{"train_examples": 197500, "color_jitter": 0.2, "num_classes": 2, "decoder_activation": "silu", "decoder_block": "plain", "beta1": 0.9, "epochs": 12.7, "lr_schedule": "cosine", "final_lr_fraction": 0.1, "warmup_steps": 240}
Rows from block 10 of the encoder, named by matrix and row number. Each number is 500 + 40 x the weight over its row's rms, rounded and kept within 0 to 999. All counts start at 0. Numbers have three digits each.
# conv: 3x3 conv (encoder.blocks.10.conv.weight, 512x256x3x3), inputs 125-129, a 3x3 kernel for each
conv.228:512539550484442474526499540475469459512506501479500484540521519461478478448466510485558514478538500465495464519489534534497473493485521
conv.229:511500532510524413536500499515543452499497506529541508488465487500467545501454499533472473521448483497488518477471469474445490547455502
conv.230:537464493545524474520500493491476509530545398518420515553533480523494518599522512464496483500539493510490465473508488522458559457468519
conv.231:521540475534434541481461538455502512502483510510492528460494541450481554474486511529583496538525529512525490509476499515529478501544528
conv.232:517503540509518460505504483547471476513518488503525522478526469487496475491458503481559454555550403473484523486538506503526546446455491
conv.233:496475493528466476421511515496463510575349487500522483539539522447449538519476509465503502506496509508501537465500459547568396503477439
conv.234:533475513494499470451493506536475469487464506478474497509592408528579520463537492509521491492479543510485476541510469435613473557524547
conv.235:541431515512524551446466463522632474526482502516449575462466507493512440514515465509455480518507509495497465469430559483506556518455491
conv.236:547458517500463539526528512476518527513430565502509479530548432468442542501475543539443490540562473477549499530492483462484528512481463
conv.237:477488541490541648487506496487488486487481493534381491521500519484516500500442541482467535550453475469450517542468473522536528523462443
conv.238:406639506561467479503476460473468514510448553488484461506476528485471523552476457563620516512464497533488551474524513532517503460554455
conv.239:534504465530508473508556526487488548530436510542492514461495599437548534522449464526485445493516441463545491548527483478446532514558532
conv.240:507557475487516504462521505479413497515527475466531511443520451480500476505479512557490475439564494505469575531435599428537483468461506
conv.241:573476489475466474487501568483513524554470488469517501538530462520516446464484496497477474536463493454546455501493491435462497506565455
conv.242:536541459604505669459509430493460469514452525552521488456498435486521510499456516482484438551580554516408493548480491487462523486522492
conv.243:507503603445417530497510488547475430501466531472527542543441560544525441500548482513479494464417512466533445582541437463469490511507527
conv.244:481444515543436444453516505476448500489517470498502513549518547537462546449481509461468553522470504503494507501491530471518476472477533
conv.245:467461494448498548487407469427465463542543456573553567459568434424507484489529516482460496569537488507502592505500542455528474494508493
conv.246:474539580466520485551502511538395480513534426516543475534368569614536415580524501481504449423442550542491526520410407469490413541552443
conv.247:512441460489439517556495475507516593520469539557454488548498468489481549552515508499488526466528503486523435481485458497492469507536481
conv.248:522525479517484476524477462475511442453527507524526540472490506602492496528532516528548491441507515467526479470464490459566495557543465
conv.249:487486567535502480461472479509523480465404458544532479491522479461523447500492500495479534435457489489537483519489479493504516471449478
conv.250:520590467421543450506505462505520484497523473492513513543523472493476494580470457440509552560458483475513475540549526452497524491531447
conv.251:511597530526516478469441489503439458487465483444503521474488524495368485528466479511473489495512509533503514539445538509420496440546529
conv.252:477487458559491488429450510509461506548410513532471461482478494529458475561545433514454526410499496496513529559431523478490480528494467
conv.253:493431496537457520480500499485492521508479496458475444568563532494498543425525469508510489406580560514500481459528480529505505511565452
conv.254:498464453514477523437478463520453497526433541455445483475590492473534528473525544519596494553443486447515491494546459487530530512508481
conv.255:428472474532394516541558497509438502464481483508550449475501518504585498550577523516478551462524476461485491486510477558440649515501511
conv.256:439530445483547538494511501472504480455478464507539455514559516479515573442475477487520541551477506492568517518531563540548477453454486
conv.257:526463502453494446590535503477455506503450504529541499507480580447525478466501529572438532430543509538522473504521536558500490626483511
conv.258:496486497586524460509514483475561516462516542566520493507562508430427488535514485482589512451539491488425549422512493502550488512465493
conv.259:532436478517365515457546533552463502520559546508511502513442494434418541520465505500426524451571532480502471542491493565546514492581484
conv.260:523458523486569450568490465566510482520445459487451496519545539497488551460483530491536541508528520501444435510543464534593567482477445
conv.261:519306550499531501569523506502450494511455432530461557442452525520478468497497505433439555527505519514543506552508461510491487488492478
conv.262:477544474534441494488519466455526522514521438536494518527534475479466501483470513500605512554495526497543530464466467449445502478499569
conv.263:533503424523507581504518509508554471499463479442502505470517493504499499478476480524450541444565578536505504495498574466473459496570502
conv.264:496553455602480544453481509523466560482486480538488507456514462539521412466502446476482522488483465468560470521570429503510456489487456
conv.265:460489473552480513529482424498467562536460416555561463471503467541549460544541509515481494467437518511549501495453514521506496499512443
conv.266:515513493552611448503501501442475496424438534548534444493470434513479434514509488458511539536508508579524475525511512474505506449488511
conv.267:477477462465564485495532500520499453514541498479497520486522515503408521529506532567453530422582505507480484477540479521536472578513547
conv.268:553521517458417510447452434430483484503491511491492462527502414496519520593455499508517501482479575459503475527524533393447518495454497
conv.269:470505478525483522491536497505514518550395546544507481431504464507519545516486456475389491506527439501506493567518477500547437520560559
conv.270:506504501507510541535545480505453518501490555519571477472526507445512495566503429510496525528575546494514488450565455478580528475491519
conv.271:523554475535470538497438490480506533556440526477543481488521536419369507492438508487484550516454508498514526490492534529477556449460511
conv.272:502475508523476509487550480484498507445469511603455465520513487500540493504623485524563490549512467535513435553491502495538470516476546
conv.273:488457532501535506470494480556564445493537500528510481499501493501503507477513525504575540604513479514563521492446495522518419542539493
conv.274:474496583468550560494483490512423534491511427481553495568541442577638438452597578560474470488472469517544485463560494435488491531524539
conv.275:517511475504496450469517529519528530505527488455462503503481515437483491517518461452672462479335547538545556494484528462455473475525498
conv.276:480536445477553441448444516503455512487467457581564459486557488483542496558617487497502524507488518532486509508492483492483499492467538
conv.277:457490488496443528484470508507513435540496484462453479485514436497465463430506479574566487508449515460458404518557464588539498498498523
conv.278:505605467537516534544568496463431473465496452489463472437504483512488542472475497540459499466500460475482533502497452483516519507448513
conv.279:527448437431508552456502444410496482586488513589455479513434543601530501572450468458488538509520527475548557473502546433497442482516471
conv.280:524452505509469504511479526532500519494503423454507527472473507509422483551460505465503522490548464523472487535476523506405506522430541
conv.281:454509505493401443537506478526547518446506529451475568475533431513431418498503513543632503506482506507461445517504522526549512514541534
conv.282:459513495576501523465516440516452538542392431536494501468474513523530539491478472554488529475515447448539485544578493528541531471570531
conv.283:509494522564590545553533467470452532473453458478496489503454515515494463472463450502499464468459468512443430525432481533503485456530510
conv.284:457545468542552509479488439504481512507486453471538484445526506466529510517486497567535452458470490496490482526526519557504487521594517
conv.285:525512511466534510445485502487417538491442520600501509468517497390485575525450511472538479572420526495498525512508515406467540502573503
conv.286:473571536459454449587586502517575495446512556465546433534505436483534492556434565554504535428524429455494447496501528537428495462588513
conv.287:512516497549579420486578470493484477535534554453510476527441525478513533471546467473416481494579481514491480499503442523488503539578536
conv.288:497465471550562483505508568503500501494431497499529451514554517457477468471492467456517515456531476493557461512583507551513508461587483
conv.289:565492484432538461516528458524508475450477495526544535472524572406490493437482496532392489527578512527499542521562479546454539511553529
conv.290:449619468517365490524530541551493456485412539462482528457544447476508478475467457612685478469500576504516486475451502511581468521549466
conv.291:408473489528392468467502479569500513500483543576517463511502488467481473590563488517567528426506518559447534465514503573492458464486511
conv.292:453458562491506441451513517519509477414560510510476524538544444508594432451580549466519605429521510462519462473459587570473420519583532
conv.293:498506491454552469536523495612498400451475473507488469464475500545469482615547514535580554499471472545496461476571460455517513526529482
conv.294:565574521488514557517485484456440503521415465569503456472449484420464458473454471503474478544500474591536505496496524498585493482496502
conv.295:475490474532626500454562504449472519510480494465471486468521458515525506484496467447440443508460504493503454487560487505513540463498487
conv.296:500627505523575480533440501492523475473395510528522490475520426400467509482441507506470521542506545502579495551525475496607532429411479
conv.297:549385499509421494572506506498544448526513455432463533503496507476484475461505477498548459503523500477464505519485534509500513486545508
conv.298:529448469483460441458519501493508476526513533483454588536518535536479465478509440526515501470425532463521459468562499457493534527585476
conv.299:503532498481408492511521510483451534525530489454488479503519527481474482453481451485581510459543540519444465506492553515504453508564514
conv.300:515573557491471497475482531503500551524474488509486517526526485523448515483513476496515376468536586456506496513482509446518428507532513
conv.301:469485462500517497461529533526475503429481455500514499410495494432514536448515507489587547488476496441498477524513541482512567540464502
conv.302:511561483612523610541479539486495515455571452531487472502498454554503549557521517507473464510451519463553479533461516485419472463549529
conv.303:530473518597485533519467484501482489505443459419435498499473561480407433520468483474566448591483487518471511464531540521447536504505489
conv.304:512508454507500478481468470454543465494481460499549511486502556396519477498521500497477480430542470399516504476523508480470515502509425
conv.305:481479434533677443483494512555412479467510537500482452506548563503549520512485564498456534402428505472496519529507490535530503456487526
conv.306:509534507515552526464491474508514530519438546500480575498472536507450582499470508527470525522538473460500542498525462473535475424379526
conv.307:439520502530513488520537432545456488521498507432498524530452591562476509480564546497529522480432528471496414513540463517503498513543548
conv.308:456484508542534548476561449540540515481534562502485542506567518431493532506474448479522471591519486511512539522530502530556433496619478
conv.309:482481524475501410521473427553490499485500561497510483504479486422567465455517547508433521523498518463463470483476450545452522555563598
conv.310:518560517469452479490536505536444479534496478517532506471384500475380558556433480533484478503505495495499554432507497529386547478512563
conv.311:551523571455561485536526546471467468470488554527503448469466478490515504530459482534541473494559435525463565517538473452476517517441486
conv.312:468493521480448481558490525521542534536470524407489472477499457513597546480449486507503529518528480470493442524496530531511534478600493
conv.313:483458496476461546494451561442522505508502525493538467507441488536483544530538517510472496439544485498478502449542510496459442549587471
conv.314:485596531539481492450550455475455479545579429416480533484582537499481482486463504530552535503569553463522484428428552526536504484549501
conv.315:499502499504419473506506489521529461499545466461550494484489528480460559460484486492601525471561472481443546489551501482511501489423512
conv.316:468543521532458526502467529515443510465442406498508545525505510501463511452499539485524444533465490480507519490525527488482459440404512
conv.317:513521507459555507537520506482458507550516451497490535510442434484525472473507525534437471510531431546527460492482534528493502456478561
conv.318:529473470503476530492510476513447510455460521448446517483546528500419518539499509484493457475570470472498505491518527515449517450590499
conv.319:484553493476508496484521495471494495589521489456486537480512548488454498478488548466519513431568428438493471476501534576554476526532503
conv.320:479501494483446479484478578449480535508469497495457454467526527503432527509474547535541486516466461552489484471515523520510519487448488
conv.321:578511497531479557498419451508546504563536519537450541452437464468524407507448414509485529476525534494500521410527522502545455498463468
conv.322:512509497510493526472507499458437523506574460531531453471522500509469543490492525570487468521514504567522523510464505517364533485492535
conv.323:471496524539517537477408475493482537560531468553532496530558502457473543485474493463533505469538567500567501520592466497479501531493473
conv.324:471448505521468519500513493572437467507524486502490531506481489530455504461476491484450566439412540460473530486481490528519565475517434
conv.325:482467526519509492502490518495486504534441463486445457503507535502502509487496539521477549480514501505512516484541479562545525532602494
conv.326:507439512486422488452549461530506524472546521522451481523456488458517546551521490460476528476482476487425487579534503462492606411571499
conv.327:529438509421422546501471464501468482479469552543479524532509529445516544476540505506422467571549462503473578521491461514489474514567481
conv.328:540374513472472598487519463454495510488466540552473518434517527476482404484512534515504419519480505497428541498539462465453513511492453
conv.329:515498510420497425516525525462487460510489535420480421494483482410445487516513525448530531447486509510425484526522477461570431510460512
conv.330:500521509527640429497528533503534538554455525430510528524425542534463505488521485502444524534563449483511497455445424453538472487534570
conv.331:577529500577502499459498532447449454496496527541519488481545487473452509490491485507603366481512556504535504467564493520494491529630425
conv.332:508493480499527474438460513479436512569501530585572495523464516511546515517541537486517493505532481515500474510429471463504505508536517
conv.333:474493520501532537494519589567495504583442460485496451455471498433531482440461518476500511448535415482495490478517506533527535497529481
conv.334:474495534450489493487516421459463538499468563487556475552501547504474508531484509580506539402509511486449500527529497526495507491526501
conv.335:494522491466507549516525513520463491491413410501509464467544533456495492413498499495480519498426522527485500486593505599535549455471493
conv.336:485543546511507558569516501495514474506503526545461473585393408528558451471562610523505494498428529428489474492472522472412472515491538
conv.337:559461515547499509491476500457520502491503468520489551485539530452475575446448477485490490541556501510525545523586504467490473465504517
conv.338:525367480472592524461443508416487505574527433544502498492558488511468493483497509513472457510504526461526513487535446497433494541519506
conv.339:503459462461525527458445507505536544515521506496466515475478570477477491494493477526445567479526462518527544481455510492584568494438529
conv.340:512508467487495474503539537564425526485565495446612481426388439471466529516494544505421500461465480475539540533493442480426554498496558
conv.341:473514503450512486499458477508546465497547452483466576545545495462493511428533570530456506512558601451541531468435553501478423473528475
conv.342:505339478486558473505465499474540500506525538521438498508479593537516453498474470492464479525455496522527509514544488485513511521474493
conv.343:535543493484528475475480510466524515512327497474523511506500458474468457511478492510489490529524515564553480499538502500586438459417531
conv.344:565496541487522484500447511487545523521460461499524507471504535529511526519489508495436484469520494480469470518450562412512555467472519
conv.345:504417520486522506509493470600538531502506491536481497499446438467489467541470438535507468490530487486437501460515421468451461476527481
conv.346:501581531580485490478456495488468522487590519577471515438444483516490506492458500497518456513543616539508534489520524554454456532485485
conv.347:489459516530445534561520568515486449496478462477504478502469592452475545440483432578507447483491507538407502532562491523454606498425582
conv.348:481502475520833443515478521428522503497516507513460493547568528471559553514537574439552479514585481475471513557481517537501512522519489
conv.349:488476472494555485507540497497555555524421494508435468532509473546466447474527486488462448477435444483525485513502503542502472469469500
conv.350:499513506558495465441491486544473504552552504511465490559529435484516518425446530495504465494529499461471512435427489497469503515577488
conv.351:581440542542502516529501489500517466528564535481520457483439552481521421495462437568544488553537462570510508474504503474544432519460468
conv.352:453503479507531439493411597541487484578463473510519445471520459487508500535428511476508499464459535528493487497477485490512484513476568
conv.353:449468489465437440563495543446509510511468434499495520480535571463449541544514521512467472467471455464508497433557520499538493456545497
conv.354:491474461504458515497464441475491477440559495450475523543513505575564448471541491514548462550498589499498554503476485437525496508480517
conv.355:520487469492511498550467461528536561510442500579507552516451484487445515522465479510434485501446522426423524439449487486525402525464472
conv.356:565504486492431489516555493484493491489456425443466519493541491506481463505513554489442490502506530432504524463532468467566521446533502
conv.357:502463472482489478539576518517483528479526494487522507453446581502508549465495506495446475505470496539508487520494465499563559464528536
conv.358:511477489472454508538567477490514495500501521453508487498539460493453485426496448528554476472446478540442513503556476549601465486502519
conv.359:467519482551473532497461500479539524519578429491449510500606490480489461511485552525471502497494483495515541528509476516509577478560473
conv.360:457478477580514536545547439484482563511465495578504480530517441545570425504552488540374487461467440493545515506510435472487546544506464
conv.361:494471449492514470577564554521508469533520498498445479530568522509478519489472561535489549488504470433486529474504503468561484478457442
conv.362:499566522591511431521482470463557513500467553532467443501578536533539439508544534489520489506474513516518478460494422554534609514473489
conv.363:467530463516461505526532498512506514458563524490523528529546491505499522503526477421554425509524472560524545501531474506423439447485573
conv.364:521490507543478516462480476483507487467496477505519552468542590525496508512486496533397502450430517489453501510538472433461536543455510
conv.365:506517534512486522560482497459471548517458516586458436427461459466518473525442484457455451532567405445472512469481499466462509541508463
conv.366:484530508501441503491512501540613435542550448455458498483470380450509465445443541511552482563452511441478481501550436530528499493583547
conv.367:448463522471565537448520508496462460542410568478546457510513501497465521522443523522452500507506567503530537480520481430465527502439462
conv.368:538534436524474433506531513491496495509467509498506496467531459495523536504456529555519504522490482503534530508520484448503531566525484
conv.369:516581466483467530495485449535480481571495489525450541473587475424500527476517527539459471492595451456502573535522485565526504457563534
conv.370:469436584485444468528555443544547491519477567472469554474496559472529452539437494486514558491573520481460488501458527521497524487489494
conv.371:471474484522528528464479505446498508502563515561511460497464450492562536592515421448517504506474539522518527505508516455439450554491506
conv.372:537493451465481488554486489505480468558468477483478514502431541502435430470495514538526470532562509485461480490562465542481483510518532
conv.373:478554473475519503471480497492490528510501497496521478515508512500465497508482477508422531479523465538476533495489492499470526490471539
conv.374:459419464477513453544504526531517523558482437446483406491508505517505514435557499500465481442563467450442548460511504558529471494588521
conv.375:479375498523518552472504509533461440459507489458521502559503501527492499490514483465463509458444466524574446491516521467466544480578489
conv.376:464459506543458489500451509551540439469492507495521483530536541465510494504497462493485482568527540502514507478552527507426528433498463
conv.377:528502486573568454515493424480470495499577545545419470552643470514551510446498541442545520609539497490445482497546533473530466493472484
conv.378:490467508543538483502442451507497481526478483507492506465500440416441505468460460513541465484489502462555491484531497494460488450474519
conv.379:469334571509548496506540504483463467501466466513472514523515525486526524491539484404488530518476541456524509463490547496509463460506501
conv.380:509537451484519506502471517542451498509484493498494527465504526504449540484453515449599462520523488475479498494549522488553536512499505
conv.381:542385464478514482512542447526499474510516494567530478458500450508587509546492470416496514478462512553566499501494544480460443509516467
conv.382:527436545486501534508448455470510537522478413528519547504563513469510536458550530501598532469487505456458508517476535490508513469454525
conv.383:482478493594539562591473600516560574509427466436488428526602423497520513513506504522542475455489491443465477530475518581482502469497528
conv.384:483516505522438521410471431455493447495506439489442604489456511481472509497410516495499461472481496451460546548507535430465487513479523
conv.385:514496473477471557514455501445472546497449510474464497514435484553469453421477516593524530473483467464443471484482474481555457515573527
conv.386:483509469499476476509529519520495479560494567537470525508392551486450542498492493490522474483436476518527486501543455472453557499540491
conv.387:422458489548546508555589461503505508554492448491478519456446447448418518539522521461522482453436451460431516447557494473487469495490494
conv.388:528555510503562471520522488555498540493581543420539429499467507525585456524518457490548489556467544485438469534469489485427514513555421
conv.389:438480534479506523492485451581500477448507438460582467464397534504524479535493466535494477543517487530496524487526491520581512452538486
conv.390:438515447482578429466547481533429465528464428522493544512528552542522551454513507494501533548484540492478559497494559466513549512580501
conv.391:515434505523562508504519494515477490535441457579438540520513492536524512468479528440515486466536566536504483544537493464478516500511475
conv.392:536439442477600515454499486483523493501417478592456536493537486408516423542487480461494533449436524511432525520527487550497501458371488
conv.393:533586495495874484495465486431483480477458469493555493511505517494456505454452518482508518428498549535494501519514525477480458492442513
conv.394:498525526482446497458468473561516454419483522452516488505491447476568473470500492529533492465540469463455481497531486581495559549543520
conv.395:482340515534467608508533496513492511533460499501505518529407478453539499507518470440433510525445527508509502528434501455475493438534484
conv.396:555482461507540497475470480494490487509519488551483502448479405509524434452460470513565484525432503545480551536530457542477491490494521
conv.397:497616488480540559499462500388536510541559431523516500589538506587428495552503491483536520490470501499560467474494494540481533480521559
conv.398:438527457504534493555488501534438592490448592525494423503475442557537503523595500532551527474369526499496456488517461501533482485469460
conv.399:551574511476501536481510532499499493495419506520517454491479448409428434486425456523471498589513493540563551560496524510539524451434495
conv.400:530372509554571490525575517623447546424534538490492554534519474471504472461498511522437528505495478527542502556454437580446501464548490
conv.401:463522471500468485512501470465539436518566410493546566447534518435464472500474458489560568576462508502489502435509454480460479490424471
conv.402:488549514477534480490498513448494515496505540538456503480494475457444536471476489511587498593441517536507497432537542467495491531437560
conv.403:454550491577455534525491505569538474536455563503442504503434531513512498508509414524461502449553490453554502475508461468495479482431462
conv.404:475510493582549529441493532487552462471496463479516501433500555454497479550527431548546504441526547430376568486528484496477547487462555
conv.405:507570457540488472468487486458521533547393533523550448508506479515497503544458469462478490496573472488501514505526505507547479501454489
conv.406:460537491542540535561581495510502475463521583432379529459448470519597439512482498520512480532492448523555412535470437507491544449546572
conv.407:535464504547513457540475491485534581503505550528512500445511519518613515546526513498536561478459426532511512500514495438615527491531480
conv.408:550526539518543517490513456481475394479506526544530545482517517467448497496482516490512497552554488484513552513548521454501543425467479
conv.409:505505448504461478524499539539550469510491487515531570484490558422462513515474474484414522491560520557421497527517432453471443529518611
conv.410:481505445482508469496538463481510548447469463516497551503506494476467462448519491499573468554476464511528485471505510512537552478496478
conv.411:558538467552473507509500540443472527399528424561507526468510463402437526462453520519488485505558512491509543547551549427523460408443513
conv.412:492438507445440498502527465531536501529590500479479526508490489458514435492554458491542531496535552484511483422490502538608460423517506
conv.413:463483474456502499521503570466501497532482472426481449543465420540460413493497485542454498495441530501499476520407567547418515497573484
conv.414:506377556506567526520515509493556533492488445516466477503478501470518537510506564421539496568447470469540496490511523499583480496464481
conv.415:472462563479536577474491451432442497550505487478519512511486581481478581539485507498472464483555534464475466493474422417489470492500494
conv.416:505506489522464538489501473443555561502402487483451428451514552464436496475441513537485508571486496475525494491451452466540513520523477
conv.417:498347523469477515521485477492516536417554504541479462494583451400504479512543481493474542521527532451535418499469463538499552517537482
conv.418:565372478499526522532508530517482488407406495510518456472453469512480524504508443501535539548549487474444466551543441540539485523554497
conv.419:480496448544481531543493512503504535552500494586626493493521558459510510523435481526560496489498446442518520473488510485467515455542479
conv.420:499477518517520462507548508534504522507540511468494462516485543497514483513508437486563540502536503490504514522501504486468405485484471
conv.421:531430518505550440534484466464492508542525466478451515480491452452484455500489499513473437555521478444470527480474506420418553508490500
conv.422:529486453502528532449446518510467468481456496489506483526533520458545592471530564476472585525523511483561506530506460530581459488568449
conv.423:543570499519444474470502490493548470440457554476506488504518569490520405543491461565470501481553514466452471475523515551601523487430444
conv.424:498500471490611482559486542477501474479474470455416412435489417522511426471539500536469484465503462518481490456483507486497548555547517
conv.425:499457497538453535520565458461532572482547527460485455520453476505529464500461593543436548503545546483530543492512510553549575550514521
conv.426:439549543554500503483510476504457523494504469494443512502532455467523460499451575569676522513442497528453473520471494600429493470598547
conv.427:560317523431676471523505478499527503508531506528525466542483504506493567454488472472414493481591529515489500524469510441445507531533471
conv.428:502561517567428483485518478535445517539472444473532501508489520480472548508459521520488409478558512514519508501561516476449521455480490
conv.429:487509457452511516484482483439548524583544469505620536435519471466491529500503510539543468475489517474523509513463482511397527518485590
conv.430:526536504525493460529486545527471517480400574512436472540478460483479534478496549471499470491556459479612472523499467503517470486545497
conv.431:509442512539445501476550514488494497467471484523467531457442549445462517522540460500534540554498551504499486493514561539493513399487489
conv.432:554486474535531460530517497465523524544533459438514445544576452616513455448585502501478468479563401534502518485493452530571492573512536
conv.433:490457542473563457496515504525570540483512492474497526504524524504551512521544493446484507448534499478542433544460515459512562528489496
conv.434:527466506536511584554508500469488504497426464561470450562563465508535570451513499587562492520545431515555496541502456515551541491565543
conv.435:499477497457497494447518555503506461457536544489500514466421540509509501534500487479518575513530531595553487545432479541499516512498560
conv.436:509445531463547433541540503510497506567551538479505493477503492490471429507520460477479495519482576485443505478463537490459514475555506
conv.437:501505490519543421477495531474515451527567514478502509518592506499490454512500508498491436494544488448533493421454582509457517521561510
conv.438:481505525490503480462520468529470477552513455478506442509481464435517509515489469466465477465471574451482552483596509534524535462525516
conv.439:531461509529593450512443529490440452487493501439394464475518510474447496527498483519574480447491487575520472527556512558544453452484479
conv.440:496525460568479587462427541453464565541492499494502530507471418570473470452519567446480435487497492470481510471451516471494482564503524
conv.441:494531487446547479497455499480492468533536495492507473484559480410429496508502518464455479521486539537526465547495470633430547500503520
conv.442:463582480566553479533503490481497469488525487528512491504513497436502542467525516440594473488469574531529467505480537515431527478579528
conv.443:428570480489588516527515499466452514572489443533519535556489500555473530505515463460441493532476444559531523494484471468425481526511512
conv.444:526515515494449471507499526456519446502577537512482513534488455412465554485492510512560482520407551447529537493502523476437514492474466
conv.445:459456468546525507496542493478467506505586545500502464430480512467435498516506512469486626448465444553508461534447500501507595504498554
conv.446:501449542472472479408466464416442441508439514521518529504492496501421488451488451461473525566553507567523475515573481521500459474474510
conv.447:477446527529525554526474472465483569520430512505463497479485526470500535497469470500449468450521441490525531541539479507517564483508463
conv.448:527514517453510584498472468413492481487583467593456548456488583503436479571491452459541460492454505453551478529521548415407539493481466
conv.449:529565610498501458546477473462490491508456494443567494559490521495524485468480501460515511493570532526525458513493506477475443523459499
conv.450:478507519519412506449483552544547475499557519573424484558505423486593497516490480507502480518522504469464457528532474519487546464430523
conv.451:496457526424507475453492538541497463500547495455542547517521535563492482478496519450532440471505483472497497456509471547437518485498446
conv.452:481425490503521540501505553473522493511443473513503474488543447490512526470455501474487461508541523519512550576477422487580513519495476
conv.453:459459479501593526463591529529465490489546487470501478469455484450529517474533534486549501473445499616478480523611446461428498488463529
conv.454:521466402511541494555444497475552538416492541603442471486506469465443486653476471534481506442480461487515432479519500545446508482481484
conv.455:508545535484480566473469553570501498506465498496519501501485566462513506462480475503552468484472527420560503508542528551567529491493441
conv.456:533508521478520517485523471491512521562583521440481486451542483460560545496491495483535532526544468491463484471519524532532484500549522
conv.457:490522515496509522500525492453502472553375551519545479498481472467458548527478485509509454529551503483494510524576503464537529445435490
conv.458:496489502482455451528487482456488457450525553513461506551542496406473470486501423344537526536564522495476484469561451510508444481540460
conv.459:475534442475409450596487526524465481391495492511499484535486494519471576532467557529541533451533449476465486503538552553508521479535463
conv.460:616550496535590522549520480508476395546495510592435470503445365434450478519460461475540478501418484509526433468496497505529433524490492
conv.461:505527486496435441523513538499504543405472511561537482535480585446497537532460457496489462534671484499542468545451428518525475485521478
conv.462:509526507518475565532476530514434540556360456474635503530481480430490537465488539480411481468458480484481525512507513490453553426483419
conv.463:449540459500440531462505494501500451523469469510520519508462530504511449482455517522554450476610483513514526521515479413484482489477537
conv.464:423801433529454484514517485505553507544489521420502552511497522476470507515469534543662480497465568497528515471471512495486462520474508
conv.465:494511484453483465454467529503527519570444494460533495440609523468441611486499550497480500466502446483508491469545486485543531480539551
conv.466:544450472523465497547486534547514527474476446457524525454484494476509516457497521480527541492504434513548493423476558472500525493596412
conv.467:452517516543515506474484450525498522509547487505564506503502536507496473444454561421492532456536496520576526477484484457491484516528474
conv.468:463444534449509533487464503517467474506537478551549472496459537475481547461530493530530511454490484477503526531505464424477520498570474
conv.469:573369521449514478488439510557477465465505544526510492528568540398521481484538473479526458482570467511573501531544512496512512471492511
conv.470:515547499445469477570510504526592481540495601563467547514560541493478496515525456539575501526544536572584495544515514496499516488466494
conv.471:487529486491482508478472478565459507490516469528512491481492437481351528519435481514450508504507501566520521502497554502476504445458579
conv.472:487518492546572502562502509476511512468516520466539457514557453461487600454436498529559495485516487504477476500542525526532506528691499
conv.473:686322497395485484524479501476567502474502503509479494483569538467490524448479520471463527596548477509477467507507520532434532523545513
conv.474:493475449547491449509511453497525549496522485470566434519572491613602539514507448531490511466566460504536518506497513497486539506578446
conv.475:543491503537442466483504504511511465508469516521519516493554488494539538497528513464446505573529495478513490501525510427593526478499507
conv.476:483476518551407516517538485498482525504452507439464526502523469468507457497504555521468488522455488490524466522525482502519555561473545
conv.477:457691539534494495547550456455527468520495451509492496473506454478452470518438469503393520456478512457524505496466486512575499481566548
conv.478:516576507512471571463500500494463499582402485583474563497439437453399460457424528430468509559509497483554523540435483469520506493510515
conv.479:435533510506554545518506500474486505519339456477535450493549466471395509488528486481531557454363527541521493514515495508553524462449470
conv.480:554522523513473526471542483495488508452640433525513485497456469458502530550453418482522493474492507525529526539421447412536487486483565
conv.481:522529395542495491567588619497508623554497525531423497450429527516504620536543448513465497504500492499510524510474450496554514515504511
conv.482:525407542558583565526516475514498463505497495499426490513480499462440548518486544534523529501447559497473527438533493495494561537485490
conv.483:493558447462525515458496441508487442450561563469548510520561526473459549498481555458647534493548499563570451451397463522504476464497516
conv.484:524505526578496661539489531475504558494398466437576446493466466437485519456456495525402456532543522487502521488540478497503515519419494
conv.485:503435573446483532486518471469398513562506521535528439529489480571590441525568520515450429559425486505560472514518480549548500484471496
conv.486:469447504478370409504620496554494439459524574447500431517446528478569493484610462491529509428463514509410428479547481527553465546534504
conv.487:497511490543436525498456526478523493423486559517445469484479474401458478548429429514516498439507534523505451528571551487504517506544428
conv.488:517486439488434478497491515543479539482432530530480548485541484511485553521439524494571509529482461442426502541455491491541482499527517